{
  "image_size": 64,
  "crop_scale_min": 1,
  "horizontal_flip": true,
  "norm": "groupnorm",
  "hidden_act": "relu",
  "pixel_unshuffle": 2,
  "blocks_per_level": 1,
  "upsampling": "pixel_shuffle",
  "targets": "concentration",
  "init": "trunc_normal_002",
  "residual_init": "none",
  "learning_rate": 0.0019,
  "momentum": 0.95,
  "lr_schedule": "cosine"
}
Rows from block 2 of a small model that predicts concentration at each pixel, named by matrix and row number. Rows with one number belong to one channel. Each number is 500 + 40 x the weight over its row's rms, rounded and kept within 0 to 999. All counts start at 0. Numbers have three digits each.
After each channel's rows are labels from the 100 images, of 14848, where the channel reaches its highest value: "top examples" is what is common among them. Only what is clearly more common there than usual is listed. The data: reaction-diffusion patterns (Gray-Scott). In brackets: how many of the 100, against the usual share in percent.
# convs1: first pointwise conv (model.mid.0.convs.1.weight, 192x192x1x1), inputs 144-191
# convs3: second pointwise conv (model.mid.0.convs.3.weight, 192x192x1x1, transposed), outputs 144-191

convs1.62:517400494531463558470535579541463467481532529503448426507444505435466435531528490507562447523486476401526503515547459489454540465488576541491493
convs3.62:469479495500449462543493525512513519505521496516491475510478532507431429570440515477387561551442510468468396486652466479485531508504474515569500
top examples: dark (47 vs 14.2)

convs1.166:504414471474474485587462439516446591505410489526495472467507520492564552493601514487485505514460496522496495551550548517485521418474480524473499
convs3.166:538545495474426471545495394549502522506466517506519442422490463411558569543489421456469470516502512476450472550419473472488456475536509436472463
top examples: embossed (75 vs 40.1)

convs1.169:517527421540526523526509492492476511529643507491548500441488483524497475540522516525497540503470507526420517408491544489540484473508536526525556
convs3.169:515578453477500525532491399426457481524561487511489503496423505510594479509553546471482468519438513522563465546447556568567559580470515481525505
top examples: pastel (59 vs 14.5)

convs1.109:462400523500476454495521464501487545562533499494485542488491394521514493495581456569482502483534521467544484478505462518541507543487508494554500
convs3.109:488492475505514648449515519474513477497496440542509473452466507485577527536339530470542482483489501489380544454498569394512438508461503443522512
top examples: feed 0.039 kill 0.058 (86 vs 6.9)

convs1.45:487504488534498412472448497451484513453438515505512454477513465517442556553518495447560491518479532539481463547493493498494490513508471496363568
convs3.45:457478473500519468438515527480494503443467412444522458420506474422497566492493545480501452533477461552537546473561502455432518546523531494457523
top examples: feed 0.062 kill 0.061 (27 vs 6.6)

convs1.44:513493460483489526579493526463462500528415448533510481468527493516413423487517529469492576498518495491498461392492495556469497415511470519481469
convs3.44:505502517506557511424507480433440542538542487532496488534492513509525483535506508480414447503413483448491491406499490579573497414551495560526485
top examples: pastel (47 vs 14.5)

convs1.114:561509574477483467468492461505548499527469456501471501486477504496435620512483461441547513483473534522466534464538474508559471428459444486444483
convs3.114:510479502494517587540504542548452523487602561492514554459486523496524530466588535507457423524432534410509466492485520553439483420461507516473513
top examples: feed 0.039 kill 0.058 (45 vs 6.9)

convs1.16:480497505501548500469512490467491555477444535473506464623516611467439450499569476489527498513479523548453512397469504425455510537475501501512490
convs3.16:500500498491483484457429452566500487508482447495472569384538499500487477505619533503490493540541485581500500441568436516517402611484511476476450
top examples: embossed (85 vs 40.1)

convs1.174:572551508507504497473528469478464505537481485504510510515496525547506509504452486532492483498503489464514511474535456477515513466477479448531506
convs3.174:479481490510498503507496497482522393491485429479481478489498503479517461500477514504517481514455458457484490445571529527548481490541514480484522
top examples: dark (54 vs 14.2)

convs1.104:507521532517523576517545494475475632424529507476527509482438502461473473479454477485563481552469517497461521526482456592550475466462476503478494
convs3.104:476549492471477384453419496449563515511478523475493492447497490451465528476422460513491507500445513518540562472466437534481492462491521470524474
top examples: feed 0.039 kill 0.058 (37 vs 6.9)

convs1.29:445508478505494460552506461501413468509464490482506526452497487475438509499484517503483516505463533457540529473496525567522460463473522542499530
convs3.29:526514497473470545522457486486565496494511557498496549567481498547522457477572483494523480497476530476400527524550445549489515488532497533460511
top examples: feed 0.039 kill 0.058 (62 vs 6.9)

convs1.13:563512536475459531476417520491489553455573402559503490527505496553461616498470530537450446517476535558503494465525473467527468564514502536499478
convs3.13:477527499485524472481523476505488609495516566513498568380485489505529495494473482502513484536493506278498546504512508493501514452551494493469508
top examples: dark (33 vs 14.2)

convs1.98:445479519509499489500539459499498499540460534516508458568491405511507491486533475443505517500496514519480488482475427532494552481475465474502480
convs3.98:492508502498479498489484502477512574507538479505524521454494518508459475503553494488480501514487487408489502557495478504525521466497504507488499
top examples: feed 0.039 kill 0.058 (34 vs 6.9)

convs1.162:489541476477497514484514525498516584452550510469504484527487501514470542493497475567592433508529475471481500444488555446467500526557531490513516
convs3.162:468482520465509570560499506512492515491533459503526480532440523530456419507505520505501491506559481462478552564568524484507521503468498535488493
top examples: feed 0.018 kill 0.051 (26 vs 6.8); feed 0.078 kill 0.061 (26 vs 6.8)

convs1.52:488493570497527547517505479604444464576545487522492563422522515451489485544504453510475484477534520478604542596526429460477512484403548558539566
convs3.52:507493459523478589462467484546507578489456592478474508543498516520490477469581524534526473545510481560504594512528427449574544576507541486425504
top examples: stretched (58 vs 24.5)

convs1.131:503507486502464502476482439547495487448522517543510449553511480519486517507535509451457501486510508490527598495535513480460488570495541522585494
convs3.131:437509541502428504440512475555555533440518557512472539567518449488511569469440482571447539480556512565500480529477433501503490524482468487485478
top examples: stretched (94 vs 24.5); feed 0.039 kill 0.058 (25 vs 6.9)

convs1.32:502495491523454520488517568447564489490428494509500543484484498504470450470499502468526492533433528423472500541426560510490430450539502495511511
convs3.32:480544565496496503440463433520485465581415521521463497436499478518421528441552494504435447461466484518510472502467416521508475461471435535504539
top examples: feed 0.062 kill 0.061 (35 vs 6.6)

convs1.91:527496484543509536468459464488473546501526550503523565520494538525525453528541479465461462526472542535506499503528471484496517506512478547574503
convs3.91:511536515536505452528536500463548465508465543516508463518508510453512497546406484516506571459520518583472461476505439496485581522523499508530510
top examples: dark (44 vs 14.2)

convs1.121:490455507543537365471499543492429508503579443473505540523520516473469478509509532496520493494450493486468548498442557469547481510485490469465531
convs3.121:562522571448482491447488482513571498495460532537562535530494479517419551573540493523493619497505548507514470471577511623549580537526572506450491
top examples: feed 0.062 kill 0.061 (60 vs 6.6)

convs1.51:519489585479503470471494494546439511535425507461502507551487525482501578528534480504500487487504505508540548455544488521436500470454458502592476
convs3.51:511504486465481520552545489555559508557518438535539439500454518493414469506527415465515531513560483439441497479486523470445531507514496467474495
top examples: embossed (78 vs 40.1); stretched (73 vs 24.5); feed 0.039 kill 0.058 (58 vs 6.9); feed 0.062 kill 0.061 (29 vs 6.6)

convs1.148:456478473473542557515517465480462490489526485488507484529496502499461479512489498491507496495501487536450462487501441491533503525502469483495495
convs3.148:515520515464478410565524481505468523483545509486481509547486503486449509495476515495499522475543534548569475496470482486514473503542484517487503
top examples: dark (52 vs 14.2)

convs1.96:489477531505476545525574492499470479555517523518493490488473426539619482483501496476493507512510519501523537519509471508491551470454528511550500
convs3.96:503512503493488392422436516509517476501404503491493549466493519497540487519417507491494514488488529500466492470470541495484484514488509477515506
top examples: stretched (53 vs 24.5); feed 0.026 kill 0.059 (32 vs 6.6)

convs1.40:515523500488502534448503539514549510527484484513505489539497429504568485519458503502483501492526477452508490470509529516552469544506507530454459
convs3.40:502478510476550485483485532522530499439488461511493494452476457463468527545531545523569476490450510507478499550462533466521515491479485502479515
top examples: feed 0.062 kill 0.061 (36 vs 6.6)

convs1.78:570483486495588532507420447503495460546528608501534499473505464546422505498520487371493494459468507529507538516528487522505498524495515520517522
convs3.78:526465524482468485590617553471549533459512531502481521506550476514548552532426515564582549495485498539506399441516435444478506495583554464521521
top examples: embossed (69 vs 40.1); feed 0.078 kill 0.061 (44 vs 6.8)

convs1.67:523551539513561527553477494569450444569572450467511507445426523537456486492534419525492523529504503489478549512513406478509467460484528571549497
convs3.67:554517473469492518520532561505513460531535530521480516564444489512509622482450509520445485480530449477411442508460474492498457574486489553431474
top examples: feed 0.078 kill 0.061 (48 vs 6.8); feed 0.058 kill 0.065 (28 vs 6.6)

convs1.101:509507497526390508411480427477605520521497459510521480548440497504523519480428552516532465568415456544565486422513480493544497530508476504473514
convs3.101:505484439516491479477476470464512493539452496473488539450500507498459465486586453468532527531511503546446519511555463523442538458522473445555527
top examples: pastel (37 vs 14.5)

convs1.65:577460491461489534439500481463468490494455508512513502436487531498456498531548511517515511445526464481527477496499468478473483536440531545534515
convs3.65:515485498447518520480487489556443415482618570500519540499495472494453456479542500494492505472486483440529476546517480510486469580485490552500489
top examples: dark (33 vs 14.2)

convs1.60:502523509556564593511463407586496531457526613479529519477501462527410431497559488479524528472536494547521581487520439490508499480485503475566422
convs3.60:505530550467459470531528529461444540522523496547507571518488527458508573447560476473437479499509514494486457514488572504506455502478489491458524
top examples: feed 0.078 kill 0.061 (45 vs 6.8)

convs1.142:474462490519462543521453496527376504444495473471492483538496480511458506501443518504480497509469487523560546484552493515537515522478522543524528
convs3.142:509501511500491497421486445527452523494532561460499516493547461503509575490575536533474565500502468591482488513545574573503537484439531511494491
top examples: dark (35 vs 14.2)

convs1.11:555471527494450477448498535479475387540544515483478441508479479524525460511486529485478496459491472493448556516540471468523538486531516527468530
convs3.11:496461461510454480483471531423475515511478455477472464601458467486466469513468472510465509481479515548509456539477630479493489528484513470472523
top examples: earthy (37 vs 14.2)

convs1.118:507488525491488457472466509519436543460531502507482522514495546533495482486443477577509530520502502474514495517546498502482479586505498531475463
convs3.118:508473563526536519503462535479498449532534525484495427514499533516441512497423505494527509458478496533453465553451524503527537504472494578504484
top examples: feed 0.062 kill 0.061 (50 vs 6.6); feed 0.046 kill 0.063 (25 vs 6.6)

convs1.8:502517486537536530549515538541512505524485512589506479482512502513495494488634496615500483491494450478509478434501517500470491482510476492550487
convs3.8:524480554520475524449481478460424464490552445479522468528495525522503541490511492490541477494491485530516493461457547441478519442465503538459492
top examples: feed 0.046 kill 0.063 (28 vs 6.6)

convs1.120:459510490505476543525536497482474440515405562505479473593494470458445428474538511496535490501529508535577523533532472534492486514493534547456425
convs3.120:468493461499502554505491525534537463523672539486473501550502519515567475509493514512484453509523489545433443523493453494484512491497499479527507
top examples: dark (37 vs 14.2)

convs1.66:500515500514505496459476542524462567507442472498490443526496534461505536471525498553528493554476513496515481519544479506522477454479488491496511
convs3.66:498523474502567580454515419426492518480481540458522505502540476493467509475584532401491489500439479543550542505454456529507440487458450507425524
top examples: feed 0.078 kill 0.061 (35 vs 6.8); feed 0.058 kill 0.065 (31 vs 6.6)

convs1.24:508496455525525453496498503585479526529505467452513499471506438499507470506600495488595498521436484513451495465463504505475459521608447381483481
convs3.24:493451517511585514557551546538566457537516514510550507559505520499484510507526531475592484493448530522493459506472477519526460484510506489545481
top examples: feed 0.062 kill 0.061 (28 vs 6.6); feed 0.078 kill 0.061 (28 vs 6.8)

convs1.68:497499493498419598508474520576464476513583535560502457516472468457491519498522551514460482485441464456474439431565418473545545482480435573502517
convs3.68:533450523483505478539549448499431528546593489495505524532460482520576427517500489474506547510526498472456531503504452514532490406481496521490500
top examples: pastel (45 vs 14.5)

convs1.5:534574442535452532543458448527516464578467489530490496520499462488526574477415488513473492464474535564550463495486468489458518435515536518456508
convs3.5:520517457464495414539475453519465474465515469518504627512478487465457510466413504517513554450488481487482540520495431555487500485516515542471505
top examples: embossed (71 vs 40.1)

convs1.151:489471489488494566548564444460480514529459430476502512476522449547472504517557492551526450523482489542492545464502548464557531415472495490477475
convs3.151:488529494464469461573562441508510473548524459453564471477542514530523535519536455515527556501511482572514443517460531500416394536516446522509496
top examples: pastel (58 vs 14.5)

convs1.186:507530484521526545417456468500471508508466524478539507479503517505492490516473529516389457515482463479391464538449526464598498496563454571540439
convs3.186:463486474513443544549483518497455502493448488478511432494509498560528554469436442518495459493568508553482516543584509426459545576469470549433528
top examples: embossed (96 vs 40.1); feed 0.078 kill 0.061 (31 vs 6.8)

convs1.190:513493525492458496548535474491504538489490466455487525507473483496501525463506495479549542554497543590586457426467525531516526457550505486445503
convs3.190:486586503544460492515536554513532520539468548475508559556537512521496561463545455515488518511542484467522558577533471510466484467501552489420501
top examples: pastel (41 vs 14.5)

convs1.21:482524448498430485526517507541487495533470467573453488506517516533486487498403492480345467484428476419483561489517565492535508456488455629512464
convs3.21:443536486509484479569447531489498496500455564435510449492472485406428512490535508466408519480521492588499474485485507513490533533427490486467538
top examples: pastel (36 vs 14.5)